From a checkpoint of a small audio captioner.
Model: log mel input, encoder activation star_relu, encoder layers 14, decoder width 384, decoder norm layernorm.
Training: ademamix at rate 0.00075, 19500 steps, batches of 64.
Data: trained on notes from a synthesiser with random patches, 78125 training examples, 16.0 epochs.
Rows from block 3 of the audio encoder of a small audio captioner, named by matrix and row number. Rows with one number within an expert belong to one neuron, the router's apart. Each number is 128 + 24 x the weight over its row's rms, rounded and kept within 0 to 255. All counts start at 0. Numbers have three digits each.
Before each expert's rows are labels from the 100 clips, of 14976, where the router gives the expert most weight on average: "responds to" is what is common among them; "peak in band" is the frequency band that holds the peak. Only what is clearly more common there than usual is listed. The data: notes from a synthesiser with random patches.
# router: router (encoder.blocks.3.mlp.router.weight, 8x128), inputs 64-127
# up: expert up (encoder.blocks.3.mlp.up, 8x32x128), inputs 64-127
# down: expert down (encoder.blocks.3.mlp.down, 8x128x32, transposed), outputs 64-127

# expert 5
responds to: pad; drive; narrow pulse
peak in band: 250 to 500 Hz
router.5:132127150082106139113148131126132129148134163104121097121143096149159108115107141152155128109106086108106170141135112116116113151148125099171167112136120131112126123113124126097151088102147114
up.0:110109101082098135149120119103130109127134146133168132107127133132132128110135152156119149163137192129127158136144117091163079144122123098131093138121132124103109182115155119114160147143118155
down.0:112075153131135143096177105145122156157113144167134123129141150149088102111117131104100135123146111133130162049078122125143095167139173087130146150150113123109125126097143146153133086126120133
up.1:130138187110155126077110120157135093131152156105093102130149126135133157133099127122118092125097119127132146143121136124124137096135107118169143126131170103169132129149104137131112119127175122
down.1:146154099144150135123082130103139092100112101125143157120123106109155161151153096114126121110116118120099121137124113110113144080111106139133146138133140149136130090164085150147113099148124074
up.2:153132149135154104102104080118133081152137132106128117150168164071101152134091114127120122089094198085129104163119094113149144108131133114164160126142122110137165156153152127119165108179102108
down.2:161134100124124135157097138125115065114095108083150152143066097110105143126183110107117117132126090111121108131158128073148116074154098133091130109090147132161094155132105112158181141127097122
up.3:105099086129147151124099121170160112126100101202124122099136114112146119124120098127142125123158076119101109141149073116127144125115135079125153123101123106143148125113122123118143169127122154
down.3:156125105117166143109118103156120111127135098158117156089141076119139164151063135133142107141136122101143097123114123150140171103146145126157119101139161139136104050135119142134128129145123142
up.4:134135113131160079108098106112142091159137123112110103134163171102131171132119127119158115064112141087131133138108110141130129115135136121139164143131106151111159112158137112145159094144125123
down.4:175132135137093116146110097126128095090106102079143101132066121115095114147162118122118134106127118127153131157173106112140138065132107173080137110141150112153125159107081104146116148166130142
up.5:154089125113093101132115110134111182104124074092135103121122099124163149112121144112135127129149107115114123161159104054072115162153116102147170114130115147158096139115157092143150144111141137
down.5:139145154139162080105107114148111134122143147159135133133175114113122168161083121161152112108156123157130100087126118176125131114109128144185147157116129115103148091183143152100128090163134174
up.6:147128092119117115137150113136079152159113068142142095096128125092088147114101103092149152123132090123109127108149133121094124128145195088118154139143113134105125116114148109105139172125146161
down.6:090132167173145114155099150113149103122154124127101184092079107148123136122070105120118141086087099080146117158135139145154130105119142148119111158183129123128134092142113138135107120167093138
up.7:108107140101097141145118140138153132128163107139133102114150145079115166141115158155154099120124150108122106111163165107141113114103131176145150126145149145163128119100159098187141098108131124
down.7:135085154115135108161111150168144175135132127117108115110093134093104146148142135134156123162200130148109118135179127112117124108121158129151129123162141121143151151114161078157133113189127138
up.8:103086149104114154125123130164160158133160122097146122166100112147130187114117093129122130123146180148110141135105122180094114161169154122110103116133115170085102141119133147121122096097133130
down.8:092164175165148172100159136145115133172138144126142132122103107153115111067088129128098152123111136134147137125126127146127113165118174161134128144167120111132114179125093127132120104186113174
up.9:112130077122151126082094099102190124108140109183129141151131146110154162161146139130126143117141118109151125164103166128125120139144127128125073169106096134144101100157107129078134148065086135
down.9:115158151172121132142127112119158082096123105108139134111102117173129164153127122084120118157149171107142094119129137103142121106141158145104117140131153145149070087164117119168110078152144141
up.10:101132085110150116133110124141121103114127131176144124128158149175109111118122112176155105100107117127155158121106131108150122119133102112175113139120137101094170152103117114070115119103126131
down.10:138128126116170129096122118135165137125132142168158164144137145112100159119114138152082140166144094127101116136084118145089125096127135120171141125130128123137115093099108166124070172101110106
up.11:104144098101136132141133121137130116108135138177148081124113147115162113121159160141155129156152107107101127133106148108126103148125114082139085150148135123123110138137145095127152123133145183
down.11:125096188140164129099180116137094131155102145149134111113145122118119141139115118133149150103118116150118124079112137122107114169138187104140158154168137161134090092157093112153125075114142161
up.12:125079110104130145143114164146160137117135100093102123116086092133158116143096141105140133129172114113094150149153145148129175171107194126125142118126140141165168107109117121151136121133130111
down.12:152133128130125119115164114133125159111122111110117138155153078108141117127073114101158111155116108129141070095131098108098140166184152150115167102112134100150122135144171138173151130123165105
up.13:127086179111141099093111130120132107102128153122108117102150121131137144132107125138142105104111121108108180097139112140129124100179147105197167140161135124171117144109121083151151080145158124
down.13:166081142167136124145123107124089086120133167116111136132131113087163132132112104141146110112118098164134102103136097129122105104123139148162152099192131120145119141087122138135123135161128125
up.14:171130158126117103090167137123153195119147136090135079156120113134143153127117108118149097094150092141159131108150152149092151136161115127132133101119106140144092106142126134144118142109159114
down.14:125148166162126131145099149115115129142150130068145114127106107111120162146119150113147165101118131108141146110153129099120131142149161171141114175151130106109138133171145140152143147158152155
up.15:111075168112121152146108129122121089147165190095129137155150078127116161110135172178137135118138104124137168123120135108158132113145100119132143096155118100101113148110147148103102111136146112
down.15:139109098144130101110130110153134121132129171154134157117129129139112122111114128089071102112138111130115102125143102141095089127136131143152121130163092081117104156097151118120119159174084149
up.16:132164140083140109137153118108105135136076107141147123153130123128127078116171155129135167122110112138135117144102113147097152128142108115077086148123107156120144138150127099152166130139172161
down.16:151161136119146125143154094119070132141121119151104108091119106120140150146121120135127116097151101177125107144141134149131185116131123103169126106143124128117118112149144095072145103108143155
up.17:115152128114129160148163127099129104174100153120156134155162092102099085133145153135164182122135121085112119156109094121160152174135127088103108118094128110101150136140113158103119137124152174
down.17:109159144110149122127126061107086112141095149134092107135128138120144143176144141186131149100111146135157120100055138173132156136149148103140122135114115172127132123117106152093157121130186115
up.18:125139116110124105149095106090106118152150152167119133154120153111133125161124127163152148132119151177144144110122190143131145119116194156125060162116113136108165112176099126101128127118105131
down.18:142136189140117113159122149085141093117133101107157119127062123134136172152146117141109138116123087073141138127138072170113119111143142136110098093155120160123120096135123127130126109151108102
up.19:135156136140145121099127100109119160163136149103137118124170153103069099162160134111126120097134102168163156120130118164117173120134146135168125135114112111114163149132109175100122148135064115
down.19:105129153109115131157079122112127134125160109097150118183129164103127120111167126138103129099125139118128141187129136143148132075105151168132137139109114141103137155137074109124114152122149083
up.20:119134116152126090100116132105127090146152142166125123137128155126122157180124090136146161120091177138143117134105162176125116087106159154137095154138109114098129113166113120101122128148096138
down.20:152146149128155144156088101122128072089138083126147172123067140144104173150144118110107127155162091112132118138123133119132143092138114152131097124145166148113126102156124129138128115168110111
up.21:150098139130120113110096114126137109097093121142099130126117177102072131127155152110125111116115156096108154126136135111189135145177138133167110125154151125120107152125135110127107065132150172
down.21:145145141144110110149101130131128064108092099106112183115069132110114120144167115093149149101100118122123111137158122136072101128127119155130143139148149119127095134143107127152148122121141159
up.22:134147108113131146065101136130170118111151078190122082136096148114155122158115131135146109123102100149123142122146138136090147118134091118140128149096147123172156110158127104126146162131096166
down.22:124132151119160104162103102143158071088140118155109151093132128134109172154114108146102136162124121091148100119109130123127147108125147161126145121141133146146105046160123129171137107149116131

# expert 7
responds to: pad
peak in band: 250 to 500 Hz
router.7:174114120060137159150102131169146145111100097126125146154110129174167132091131146109105158140123138093107099145129136121083111136126096164089143118141147097147091111171146135160114113121121132
up.0:163134112131091112084105149090168117160100147126097127153155124132155159112154158124109149068142146135090135150138085149164115109139150097104157116130083153131126147205107134149155122164126100
down.0:145132080096132140088084107122136142126103137116129128110146156113153127133156141105104098106129128180115160108184109123168109121117145127142141139117134135133171160127114114154125117123130170
up.1:149122133125157112115159113173120154132115145109131108166126113078136165117151105085115126085146094166120134081109128113106158123151123087121144085123115144159107156093136138136110119105130116
down.1:149093137166148117119113150140135094090105108135154153145115175144125149102137094112125121123094102104164121117140142164178144146119133091130144156132125145155163070145055146151114104112127134
up.2:096108114153157139122133122159146140135123153128151127162116110162114132098134191112111125104139149158124106130127121091102139121131138160085088097122050138141160143125137133132111125130104121
down.2:132126149151143129125107127151152129105110134096148153150145144153104129106125114123127141111110066142159139087128125170082165131133158126153119179144119163117142111165101173098112144128124125
up.3:089107172124096149154141144163119145149168151103109106135118113138113211137121143161159116089139154142110147121100152139120110123160144092135155098184138151111114148065164099119129095171143132
down.3:118132165143127183120103127117132132170158164128128131181084117098121108137132146143128127124115152121126107102119127089098114123113116121155116108149155118110153170121110091116133130129095123
up.4:128144133122174124145112113177129135128104117163119159157093114116132144123127146101079186159122118124104108154092150122109166133140132163100115105162119069142106119099147153156112123148096131
down.4:110088148149160173144105137134146108099123115095126142116122130114120119118143120112136127125132043125097128120115114170084145081147124095150147143148131144106133160138123124100098113133133096
up.5:097132132114124159122120152116134152155078135118121138101117148150120088140159155106107106127102119121142199113135164152144144143141153105124098153115099105111180142142085117069093126088144153
down.5:155136152101118135154109164127123137149131129113141136134121143144064139134141118092123169105124122145101142144189104138105116097131138120132110168165131151124128142146126112119122123150149118
up.6:143126221119118130108122146128135107104121097134088087124111128086132180123122176112128089130139137109102155096166132145109116094144110144125157138138138108173106127126120112153183069130159146
down.6:116100163157105148119109055117097109147142138108128152154089116100120131121156118112140155100110114121119131097120140108147109101136142111131166112128168147126156137098130117167116136099102132
up.7:147144112079124172155116145150125155175125120094104138126170149119128123090115144135134125159113159088120168127127116157161130151117123175131068158100099169102146120148127101092131133123170138
down.7:114132146111149142121134162116127119136111106074162158099143136129154104111110107096148151135082095108114107134151118147152154136157155133111089134171112132102121170122152137107117127146148153
up.8:120105099158160138167134124185119168163119101128150182126095117113123117117095071133133173108104148109114075153158121161120138127138140134098141107126135141122139138121105126140130128103109108
down.8:131117129164103159140173114097138149134111109072143125149105075116132108065097116115142171125082130104147123100125148117119098136112178146076128134126124112137122134120121117135149115124162088
up.9:122126147158143106127115109117114124123097132116116134169100159065125146142170137093162119107153104117125140041117106136137120105105179117127125153112129137157109126130093097142177123140119162
down.9:142112152143115138115099150143128108142112143091142126145137136112094128135164142101109144113110116146092123090176124137118116080104131129131145134163131156163153124141141152148085096147122147
up.10:135117148138161124143090156172122075095095125129127124168152132144124091104153098132135103128146115105145180070115146140163116141141109128110072147126148112134156159178096130137130113136143133
down.10:125122152137168107129127149144130125099076097084115157153157136134093112144137105069150133147097096145086153117157106147110141112138138172143117119099144143134110125170123099115063169099133122
up.11:130118142118138162125118149158149084073099126137153130137132116157109083132159157123098084159130107137138155068123158104118120143068091164169118128083152106148122105115137136114088131100105149
down.11:146148087088126121121132149079106138140102157130098126127142157126063170174152125119139098135142108167081160137115117121174129149116104125159130136075106121146158109124156107110113118112138149
up.12:111145109111099124112141147129117161159157137059116132097157123150154114124125100167140088107122182126078110143101120140112088109118125113105174125164138178104144179149159113155104149142121150
down.12:121154151101120150076107163109151100135181190157098122128114127107144146142137118166153143149139146126137108102105148111131115109140121129172118127117143104120131137104139127123179138131112170
up.13:125124145145118152148178097132125122152102114076091130122125108068141099117154128136137101064106117128137170131128108160150085156156144095102139128149115128123144173087122148126164091119142107
down.13:141115162123072122136104125132125140131122151082136112132109145129110105160151108106125155113076117140115123149173098135110093128108164127135122134156127139125142155137120121109078133137148152
up.14:139125119154105092135098056104121121112104131154140126086156153139104116147186136093132106107163140104099106108081096127107107106124152147086118149116131147146130133138122089124172148170132161
down.14:112121134097117123171078108159140134158120152120146130113124137108121111131147130141118107114104107120133095112176093154102096070116156125132146103181137136129179173134130163138088115131152135
up.15:087124100131164129110139142150125134124121146134141109152118126149106137090143168106108127154159150141138121140086130100106133127125143152097069107125030154136156156115148143120096124132114129
down.15:118101154149152127099097141120173110154115139151152135125125132157123139125123088096114134131102069143137148111113120153082154120133143129120120169151119154124147131151117165105102139116126113
up.16:119128082103150113142122091115120130165101135134171163115148133134132104092124145116086143149154158093132110168143106137133158143138101120117077148104064139096134122134107150082090157124110128
down.16:128138141107124145136126120142116121097134124115158153125153133149117121104132126123090120123124074112149101117126107190114157160103140126149128118176114091127176161079162167107116118147142107
up.17:143113130092149102116095125152136121106092099121112137119135157143190090108102092134154120114081121075179117150154128162150144169178116124136106129096104130138154143125120111103183111097111099
down.17:144120121108150082159134065115127132100061079100155182144138150117129160135132125143126130124111102126132100138143120160145133153128134108119100105127140108128137131134085095142101139129132153
up.18:112111167127150141138161086157132144142134097107109088173097145094135154138163153130135130099149123114084175161085126118135108152175145088124125137156110130154117160119126135102143134172128090
down.18:118107158168113145124112142135175150135118138138167138161105155154121112122137117081136151082065113132117120119148133126116125108130147134125104132163148170096112160148112108164107099133130127
up.19:109116141080128148122125175113123160125128162117180131142146132092067119132124147129161133142137144133128154095096143122153167154158123125169095125131130117099147146125160092088124160153157153
down.19:100086167137110175141151136144129117168122138070172133121128124143092099128144118124139173113083073106131138148111119163116118175143130147149138145160115107108154150116113144112128117130145118
up.20:089161161146130114105102138132088132134139151108074086100151127105094142132163093138131093094145106154142167111139106144140134118126148132122086135177116133139193167134107145093138088140137121
down.20:128133181138125146133101148137137140122098139112157125139111146129129136117138116101129158091101105128116147139147089143106123110153176129142121124140101142099163125157105156121083101091162142
up.21:129119148110126105144093124151132130085149090156117129143105130106098118112140161126113132174105113138141124089133168096103146140133107177125109137108176074181115138140124109158118103154145138
down.21:119161140163113092114173071115144151105141122158091114154108156129090112143119119077130131103142101151108126125110126133142114085159169154144139146091166146131093113178131118139048132112082114
up.22:092174127118148132134143142126121133154104139121108129117149133110089086152159159115126097098138094128125183125151141157134143168152131140160097145119145115128179138144107121112074131130155131
down.22:132112157140125157133150182131085110147100156084124153123114140140084133124150091103129193091086078114109138177140104162147130148143176128142120145144126153114165139167088120112122105101127108

# expert 3
responds to: noise; tremolo; echo
peak in band: 4000 to 8000 Hz
router.3:071129119120118126120130134119172136142160184118140084137180162134104171134134138131142120121149142178136158106148123111129087148088107122177101145129133152141128158140158087125097130128165163
up.0:137197104113119157104098173073134132148108114161165126106128129165136107103132155080107144103134072138140121101105100117122134149119152108109107158097114176121140104112129112100124169085127129
down.0:143110137116117127093116100117080129115134112127161105086103109162120166133079121116135100140093090186161119116138131134093169152116154132143132150112104126144164140117135185110098122127209114
up.1:107120113158109113136124146123157145105149064111090132100122134067149158174108108136148126082085128142116130125170110136124116116154149092120179129146152128176110123093144116171168147131149158
down.1:169136121123089100163093118111165095096117130156086132146152148129164093136136119135165099126113076135138141101109141157154148111139099105103156110129140139145116138159136156152166122137122123
up.2:118121113140153062130140120174125111162148147105078127146128138121082140087135053126174124126164139128103124132121114160158134139171130133101127131119124160110182107106129136158091128144128118
down.2:166165124113122086146128124123154158108113092094124155155105144147138095139150124126121153094136144153085139127136125154163153079147124148115118115098154113120119126170094141101129159153102105
up.3:116109140144113115107118083078159121122124083123134116100143181088149113107127112120133129185088141157207141112190160128112133129156106102133113116126110131139142171095113098168168102116135141
down.3:149147083129090131161127131114139179144152114096088108163103169093139092100152090132122131133108071154120130082131163162125121162097124128135168111125147167142112119170136134099129152107137134
up.4:153107133119149175128141137148168112106083118076111138151117124163141120132163155090097113094130137161109141110153126117141157157115107098103140153114115148166061143142088112133101129129159159
down.4:179136081081126130100103111093122100093112119177126174135105148129158145152153083130108143148172168141136132091142126101136137104134118102150138108139126127130111135145113158111134139107179084
up.5:109122098136185141122105163166109117156147136170131156105109080120134139156121136107114141135170133118115097133078102114125117136096149123112143171146137131123130061128169149157089168182090152
down.5:141174065119135137121132111114108086112107144112149177060101115155112139105087126136096162140153181130161108173137143094142139093124153124112154147119112084106084119092118160104125155158115150
up.6:113168136134143140091146142121142114133122135085113136115132145148151122144120123090115111083083099127099142165118090163138168108136146123150163096149100092124110094121133137106091132182111108
down.6:175153133106135092102108075100149135076100096098115134148095117116148088129133125135116129108112110156107157078139088124126133109131137180106139110111136141133118146153098163121167154096139071
up.7:087153157104100115102131106152094114182143186111151126140152157142086157141113116138084108122123121162149135122115124134131141122116158120140133081175081131109169150109128150077108146134154077
down.7:118130178111100098094127058116102111132118166158166137150104167144106121139170170134091145120111106148121111133141086124129058151130143141104129129120120112131152175079088137140166118112127129
up.8:095147129149109148137148155090122116118154087131103120098106137099168142151082115148117161134123130150134150128202159112139102127085145087152191097149162158134129106079109107157155157149098130
down.8:146131116119091145129131107136114142179151153124101096095144118124117101132101140122168119163123117127135090117109144142128117107110123117116152134158107130121117148149174142158182140122128152
up.9:139127132109134126168119160125124145128144098108095185114127099121142121121115108142132149157118152112123152153094155177113130141118112141154154151091133154147145098153126102128117081155132128
down.9:190158133125105114123129092124162129100095083085092140129073112118168131100154106156142159109123131148110118135115127129108132085146134150100148129109143140140111139135082148117141128130133071
up.10:104107186108120128136153141127123103150148193104131128151147099080130169127121169175129120112118120139100120080130136121143112117113126129161184076171143145133135163094126138107115107156138099
down.10:149097120161121132124109107111133116170131150123147150101087110118121116139110181094120138127118116115112125138146109106117078103124151114139132123149121093112112168107132103124154153169081113
up.11:141122185100134126139153135137135141126132129149050125130150131046111183115113144169143128112119105134122154140146142115139119078124140112151181081165141134148104144112164142137168115142175109
down.11:172131148132111077143117083095141124122113110073107150166102109126145111127162142123128155127153137160076153085107148106144098126139108142110144111129127082128109178127113137118112147135105108
up.12:173128089089124100130090108118101157113120110170129119120137132152117099158123147092156127126123088126161135146097145152148163147116149149109094180076110139118148094175138125104125156072124135
down.12:148125140099127137115135117105144138103130103104125145101130150180134095102153106101144128105109170155143122092150113124135140124150123130100115210117109109126150111129090163103124157165127106
up.13:105139139104131140129122119130111093173098172113143135137094110141091139122121123134149141108126085086160117140091109124167103142151130114080104152127089143107161138089102165130130095140107123
down.13:143111140149121104091127072099157107113097117145146124137111088146138146134145145150110136131127126157125073112156086091108071116113138138084162117116149087136161132103097151126152124104145114
up.14:124184160151133141128148090137142132157134119127086117132135099063142162117124127133123152112132109107082075165120106128117160111098120140118175133153140107133126116130153155138169129143091140
down.14:199137117112124137129116086137157117108096108080119142156077112112151146121151102145119147130133109158094141124136127114134125119140128161111136105130139122119094171146084153122166146152111074
up.15:098093116156150132150104164153138112092156085113131147128104142097089099148115119145127124167126148096145126113118144134136131111129106144127124139113140116134116132091113116097148178175097122
down.15:144109067168109126123127123151120119140126157090159138099124121136088122131136107161139121107147127139149118114112139064124119133092108198117119112118124124137106167166169133151144163122148137
up.16:110156120130102111150120091105128130155164160140121108135152121157192133135121162130175107159133138120128118132147131139114146109097104101146136091112088159131129115106136145174100110168120125
down.16:144153152193135148164131140173190129128150122100055104147122150107110114104135122109137116120143152136127106174123132122186134134170127122101115152119116156117122132135116112137124094142148129
up.17:094098115126189127120103107154151102127165181155134137150118103130146168103138138147096132147152148117119061141085118135123132119094146138108114137176106138138158127099181195156108117164107122
down.17:150128138107118131077122098137105096119126147151142181091064101136137134137112147124103129126134166115104143139130116083118116085115144131069173107116126087129127102109103163134139147171096130
up.18:160128143126109126107139109102150143142148123096118112149116113144163144085111107115176135122099160148094110136116110106126177141122109155097160100168073158094101117113128122158100113123136105
down.18:139164165184151139164139133147166162166149111100102118182129103075145122117155103130104149134139155117111115177117100145155149137147132142113092138136133157117105126161069084128134095123130115
up.19:127081127119167148118114122158154102110117138087148133123138162124090076098132078145128090154087140108150150079132131152161158140150095121164107126111137121132140155118099123123109119126148109
down.19:140105073120127108112115083131138111143122125146150143120103165117118108119135102136098102115116128131107127151168120153131160095105115171132138059143111146131078130127149137121166164120159087
up.20:105119122123122099145140133154081133120123146120145127142145130093035081155129125125149128131156109161160140112127138124148115139098152157113113105103206110134155111097149112152105104107133140
down.20:178143131154127120090187103090094121111107132112158131137128099116124171111139168144171179096121123142088135172145121121171152118130174201100128134114126102119129134158142118138133118113131137
up.21:154114123146153144117096123162144160117132071119061142128113117100139139143100128128123135118130133125113116138180110150095114120131117150105175143130138125194108093129135126170168117155099154
down.21:177182104084110109102112115116161115088136092126104140124110099118155113119139107146129137162175109155108161106144123126126147102115100121104154117110163139157138125166078152114159147100097094
up.22:182108108148146079111145064145133119140078124109095136153128115065152150160141129106179130104153142128127064156165109125140109108126138124089174110128116159129131140151123140181182130107136101
down.22:175133139124127126093115122100135117116103128113112128141139138102135144145172138133102136119193116184089168107157137102167122116129120166119118098109155098116107145165122131097119159129126097

# expert 4
responds to: pluck; low-pass; triangle
peak in band: 0 to 250 Hz; 1000 to 2000 Hz
router.4:147127128185125116126102135141119126118158082144095158127114134076079138148106139138134121117113142121089110147123128157146170112116167136131155105120163146143128152105111148117113158186133097
up.0:132100161134182143138185105162141114126161135123116134143084121107118165097141128145096093160138140128124143109130143153106080135189143135122136116128128135101087186112079151130153097083125132
down.0:145111154156126129146089114153171168109145124082134133144099122131132143136155134152094154202084156121165157109124155131103103122126139117172061103133140115140126137141107164154127111147100126
up.1:110118151134126116085151111122149121132149142102137064130127110141138128133160150147161137127115151091143173152098097116142086142139130062128110116155123155110132111136157138149180118127125160
down.1:136141161178131116158120122149184112122132122108158102134124146123130134120137084153114156188098174124130109124133134164115099089123164141146099143136163127163130146117070106145142111174131188
up.2:132134160056110134158132150136120173112122132106144133159122147187136139073142128094137120090131120103158124139127105135114118135139132149127097106141109137116081124118135117146144088118173111
down.2:136142163146135095134126143151177122156145129096152151147120125094100163134105136158121146177055168130125124105131120148143099075136150163162090127136120112145130140124094143119133127173093150
up.3:121097142113115140127111127109161127125140142150120134146162105123159152103154156170111114144151121110127121084070115080097098158155131172156097115142074143097070168115137133131136080112126157
down.3:150128145190125143120115134161169127142134127112142137114122141086098157136099123156085136198095156134115122142120113122131120123119157149150110102118136112139125140122085159137116101168116137
up.4:124155206132166133070127116113128099132144164119102095124145136127106128183115122130122094094115104124160132090135134172106161115121099144154137118114164127160092117145096128150139130115171123
down.4:191136143138133119131116151112145126121131148111123127137151142083141181122120104192119143173098157122088115111166096177109111074142159162160130124151145146175146102142108129128119131199105118
up.5:156136151077097128133148117132147135144132130133124099153128122129140149117137123139117117128148146096106124129107108076114092117146132093144129111152155158115101139175133149177155097156177120
down.5:163147145172138116133127119125138136152126124113118132147117141069123154119134117178130140176082129117097109109136113140126091075127170134155115129153159136150106120122108164134147148157116170
up.6:142128129125142116205107136123097125128117105133114138131112110147086086084144141099184156128124099136118161104157100149110121121208125132095152157121152172128156148127096104122115136150120136
down.6:144124156100141098141082175117148142108154123119138128105110149118158082088143106127131123147102132116146123110151102115114113141191190127114114148108134140114103130174100118127131121108118158
up.7:090123109136137152173132090169154106141127142157127163134119171101100164126180103121116124138148164120126146166133145113110095127100121183111114107138139077073143125133143140101112122087131122
down.7:108113132143133113162113131149156121134135142118100169149132109119160169161132120123122177105182110133111152137114106145156128098146142094152097123156092130091146137137124147117108090144140169
up.8:163122207158140144099134113113166082133130114087114093156142109090101130099126164129108135142110196118111159113149120165155130128114126148142140119144145118148136112112103136162126111150130120
down.8:141122128125126096058139130113151131096117128129125096134119116166161145138152067120164100086133122149122109094131146123126126142121134152146177163121139165120132110138080129171130131117152128
up.9:134109130110111127144154142150151118138127137131100134132148085089173121106119127166112124174119152115126124107166125109151170109112127138113173097095166141141164143107141156157144149087130101
down.9:158099105096123126086142142126117146081150152104090104104131101108115068137166150149170107123095098112111145149120138140144107128123075124132160087130123179144139120092148133138099134110140079
up.10:161153108164132093141114115143090103136104122148107156128115098108114109116134136114144122111128091103139141123116121119152114126173137123105117147095135106122136163092095142139071156129110119
down.10:137137124138088158106109106176138125150077119098104125093149131103114126137056150091113130133141086134114163161159086115095112150169104112155129124109132122119128116134145119101142098072133154
up.11:104072128116122160151101147140123141116117139103137119144102132136100144104136148127136077072187127147128141109152064108140106129180169159126146154113122129146181150138131141130118129120150153
down.11:139098164173115103094085155115169133125123129091141089148125127111117148125120087135108143136104144138148142133175055128116129116151162153141077108124149125145146138145104158156139117133103160
up.12:128119126119097157134153132165126154157162122090117116103125115177135124081106169141145118134114112102090149124105106123129110132147146163145118139154128194090167111134161109120088166146145151
down.12:158117171152124126154102123126119142167157142124108097153100119145096122071099105144153143122086173137105109107139121143116135126140157127148123123147143121145125135123083184139142118138112156
up.13:133144134140129155112133165101138126114113098101117139113064113130180153137096130076104104178103126121115134144153119142130144133123136145099191116140136150196090118097140138179132148118084123
down.13:146125120090123112115186108094108141082105103115105085140086076118127122072116148140157100147121143124132118103141143129125128121112068117102171121149111107148116120114126124112159173120143089
up.14:123157166113115122144160124152116133170132176154124099127117149129096183103156107106119137132171137123179151091173144115151115109116147176099110140153123114108139110116142097105115136104085111
down.14:124146171164129108155112163137122146127135158109135163144095150128135137149117124146093175142132179139124118144092106127130110070162159122126084125175103106122109149119108144134149099161127135
up.15:186124119127143113178138147097110124104117158087158128135137122148122155133123105146105128108149107125145130119145124173123129147128146128090130117145111208127125100143098138128109119132153096
down.15:142138185134146129157128136119178164150171135122146144118092145131124157125120089133097120124142155132146124139117126128107131084121146123131135128137128164148142051097129158122129114169085093
up.16:147109128162132110107161112148152120093121097120104117133136156106132107090118139107123122112168169117109112114115086103169132121135163081116133124146132140142122157117137127180144121121142134
down.16:145143150097090119112109130135117129115137124098143102139157108147134119097190118109129131108093141159161132074159105092126164150104105104118118147125129134143125145124129172199131113112196120
up.17:136166123107084144154116108139117128155132160139115129095143121185113169119137139086135134112197118145110197091103128137111125115153139128155114173149138194098132110130136114134085157172120137
down.17:156135169166148143137094182126166153157143148137154157145112150102118142123117092167096147190095171107139102146121130153126093092155165152124108102134139134160109109154106147127120128160112143
up.18:120146122096100123146115131035158137124128122152133140097106147114132148149109121137110151120147119087121124136099124148140127118095164132125132146182139160158144097127135124159131105155124106
down.18:131142168113189101116142108112143119090086107119152154131127173113144152176115108163100116124106138103154143104102124162098145151139101077124158113159144111162094072144093161174146123120134106
up.19:120160148126121130130146106136108194130143112088121143114130145126090135144111147144120111111108121128134153151109165135084149143119096109169119106117103172110106134096167138083115126131153130
down.19:089115193090110116073111143135161129135090108143115114148086137126130124160134106099140148085159107135146131135116117146125116097150123084113160147106155146119118151163091114105128171095130145
up.20:125122123136115131122137122121138148101156157137144108135171078125135163143136150125114137125155116127122126087110115084109124168152124155157124125181104154092093137108157157125128105088129121
down.20:169124112182148116133122178139143137138135129098158149103097157148119137146099143123072150167122169136139141153146100127117137121103169187146138086145147133133154102100124154125103125165107138
up.21:117128129128101149129172124139109106162143119098145095124133131100106111075119116108153179131094159143223150092165137119168113141118151138094111127100105111099145093116127117122142141116103125
down.21:137138179163089101121129117180166124130130123127177112160150110098173114125095080149117167112156133155158134115132146076133112091168157117146079116141148123120127108088115152123162126163124152
up.22:157157092114149100096100140137143112068081105185137140126100165140136098129174137086113136139133145126124128131118127150143145138154123159081104157100122107146108119163119091140136114113100127
down.22:169130124149111087101120155134141124137132154108146162110130139153122138131128138141077148185075120134125121116134120132109162121163184117132089131131115105177123127105093104146105149164134171